A small contrastive audio-text model, trained from scratch: log mel input.
Rows from block 4 of the audio encoder of a small contrastive audio-text model, named by matrix and row number. Rows with one number belong to one channel. Each number is 128 + 32 x the weight over its row's rms, rounded and kept within 0 to 255. All counts start at 0.
After each channel's rows are labels from the 100 clips, of 14976, where the channel reaches its highest value: "top examples" is what is common among them. Only what is clearly more common there than usual is listed. The data: single notes of 20 synthesised instruments. In brackets: how many of the 100.
# convs1: grouped (8 groups) 3x3 conv (encoder.blocks.4.convs.1.weight, 128x16x3x3, each kernel summed), inputs within the group 0-15
# convs2: expand pointwise conv (encoder.blocks.4.convs.2.weight, 128x128x1x1, transposed), outputs 0-127

convs1.35 [144 133 152  91 100 113 135  85 154 110 151 145 158  88 160 205]
convs2.35 [135 134 106 105 140 112 170 185 165  78 155 146  84  73  99  94  71  93  77 108 139  95 181  75 171 122 102 103 118 100 131  80 133 146 126 102 143 181  91 131 150 103 161  53 108 148  74 179 165 143  94 122  98  75 119  96  91 141  98 124 152  97  81 165 148 110  46 137 164 115 130  97 112  96 119 148  85 135 138 189 111 102  83 175 145 120 144 148 114 154 158 144  98 165 121 154 158 145  71 113 152 187 108 158 127  79 140 117  99 125 181 128  99 155 139 128 117  76 125 161  97  97  97 142  96 111  96 162]
top examples: C (38)

convs1.43 [181  77 157 144 156 116 133  82 110 103  72 154 149  93 140 111]
convs2.43 [147 103 125 130 149 186 169 105 123  82  83 113 162 136 133  89  80 145  91 154  72 106  71 156 143 151 102 147 137 163 110 170 157 155 164 158 137 109 138 147 105 154 154  75 122 122 127 135 171 116  94  95 155 121  91 172 153 119 123  87 172 167 125 151 164 117 132 105 170  95 127 110 179  96 111 166  99 172  81 122 108  96 152 181 100 190 173  61 187 104 156 121  93  71  84 105 145  70  99 161 159 114 107 168 143 111 144 121 134 119 139 110 115 100 170 119 157 182  80 224 146 112 115 133  83 104 136 139]
top examples: short note (68); sine tone (26); pitch class: A# (26)

convs1.82 [115 106 100  84  69  90 120 127  91 137 173 126 172 120  81 147]
convs2.82 [ 86 118 105 128 133 145 111 120 168 182 146 137 113 109 151 136  88 135 125 150 169 141  55  96 115 118 160 102 133 167 176  88 182 105 118 102 104 127 127 101 103 176 121  91 156 162 165  99 164  85 152 124  96 117  94 159 120 100 127 147 111 108 125 152  88 159 165 151 107  77  97 134 165  67 124 189  42 104 194 164 124 130 147 129 131 107  85 177 137  85 182 133 144  56 111 188 112 141 127 155 139 111  68  96  97 101 104  99  97 210 105 165 135  99 157 126 155 110  88 163 145 120 160  89 109  99 113  89]
top examples: octave 3 (59); A# (56); note: A#3 (43)

convs1.89 [ 77 116 155 158 162 151 122 142  78 180  74 126 105 147  96 118]
convs2.89 [138 194 113 167  90  91 141 107 132 180 145 115 194 138 111 164 181 100  68 111 174 157 131 156  82 178 148 149  84 111  91 149 116 200 128 166 112 121 145  98 102 150 112 142  98  95 104  72 155 134 133 161 147  96 112 149 135 126 131  60 163 139 143 118 165  80 131 175 137 174  94  89 111 160  95 152 182 119 145 156 141 123 119 108 142 115 119 115 124 159 138 113 128 138  96 116 182 221 146 135 159 154 181  80 135 124 155 152 186  80  89 152 168 108 193 150 140  95 106 147  95 139 105 169 182 129 160 139]
top examples: sine tone (48); octave 6 (41); pitch class: F# (27)

convs1.79 [129 173 159 125  88 126 145 123  94 150 123 120  95 102  56 180]
convs2.79 [ 72 134  97 164 134 134 114 144 119  94  82 165  90 179  73 196 164  89 117  83 149  70 131 129  77  95 150 142 102  62  79  93 150 112 152 113 177  94 104 107  77  96 106  94 144  88  98 120 140 143  87 111 161  99  86  86 168 114  91 112 137 145 137 107  91  92  83 154 108 141  63 123  99 138 140 144 171 188 128 123 102 131 145  30 164 114 135  84  92 103  99 145 119 122 170 114 129  99 136 151 169 126 127  89 120 144 122 138 120  96 110 161 137 139  99  73 102 104 163 111 137 101 178 171 144 166 155  79]
top examples: octave 3 (44); sine tone (34); pitch class: D (27)

convs1.119 [154 166  82 114  95  98 120  53 106 148  88 131 142  93 113 141]
convs2.119 [130 197  83 141  63 124 154 147 102 133 134 157 141  86 101 187  94  48 111  87 107  65 176 143 140 123 117 102 145 101  99 106  96 100 148 114 160 114 103 113 161 153 154 143 160 160 129 122 113 114  87 105 131  85  83 106 170  96 129  89 160 112 188 112  72 225 165 141 127  84 124 148  96 168 165  98 159 100 161  90 127 100 139 152 175 154 122 155  88 143 134 150 110 122 174 113 131 101 147  72 170 138 121  98 131  87  74 156 108 106 112 116 190 106 152 159 125 125 140  97  90 140 159 169 150 173 156 168]
top examples: short note (67); trumpet-like (26)

convs1.15 [129  86 118 130 111  49 123 126  81 116 144  79 171  97 124 137]
convs2.15 [167 168  90  68 129 116  77 171 105  74 124 164 131 131 114 147 189  91 137 104 155 174 124 121 114 132 153 145 125 143  83  70 207 109 177 100 108 104 150 180 120 105 158 130 107 123 158  94  84 172 170  91  77 124 136 186 111 189  88  67 164 158 104 104 151 110 135 116 149 136  89 133 109 207 148  83 134 124 121 145  72  75 120  75 135  95 172 154 139 172 135 146  76 108 185 101  94 156 140 135  78 125 106 104 145 119 124 122  93 119 176 134 170 140 133 137 130 140 119 132 119 122 121 160 184 171 146 154]
top examples: sine tone (31); C# (28)

convs1.115 [110 142 126 180 124 115  80 131 128 137 194 165 117 152 100 186]
convs2.115 [ 90 107 100  80 124  89 132 108  50 141 105 179 156 139 156 147  94  80 125  73 135 159 107  93 104 174 136 154 113 180  75 148 130 153 132  73 162 159 117 105 127 161 176 122  83  63 114 149 145 144 150  87 138 107  77 126 129  94 121 136 144 116  94 141 138 113 111  73 140 168 153 130 147  99 114 176 109  70 103 139 120 102  68 131 132 151 192 112 124 193 169 178 127 150  81 138 161 120 162 136 124 131 150  76  87  82 123 133  74 109 106 177 143  95 161 139 191 138 147  94 127 136 110 179  69 156 173 159]
top examples: sine tone (39); pitch class: E (29); note: E5 (28)

convs1.88 [ 87 113 144 154 172  99 151  87  47 142 152 107 118 133 154 119]
convs2.88 [186 101  94 128 153 158 160  93  95 119  81  85 128 125 148 121 120 166 174  78 110 142 126 141 123  92  48 128 103 125 161 169 180 131  84 162 130 180 179 117 127 101  65 114 115 168 111  85 126 138 132 137 118  97 111 153  92 105 125 113 105  91 112  83 131  83  59 129 110  81 119 137 114 147 168 129 138 141  73 142 101 166 182 133  95  85 118 137 140  61  77  92 175 119 157 161 119 163 103 174 158 189 123 197 128 174 147 115 142 125 130 100 122 172 172 173  62 159 158 156 141 158 108 116 123 117  87 152]
top examples: C (49); note: C5 (43)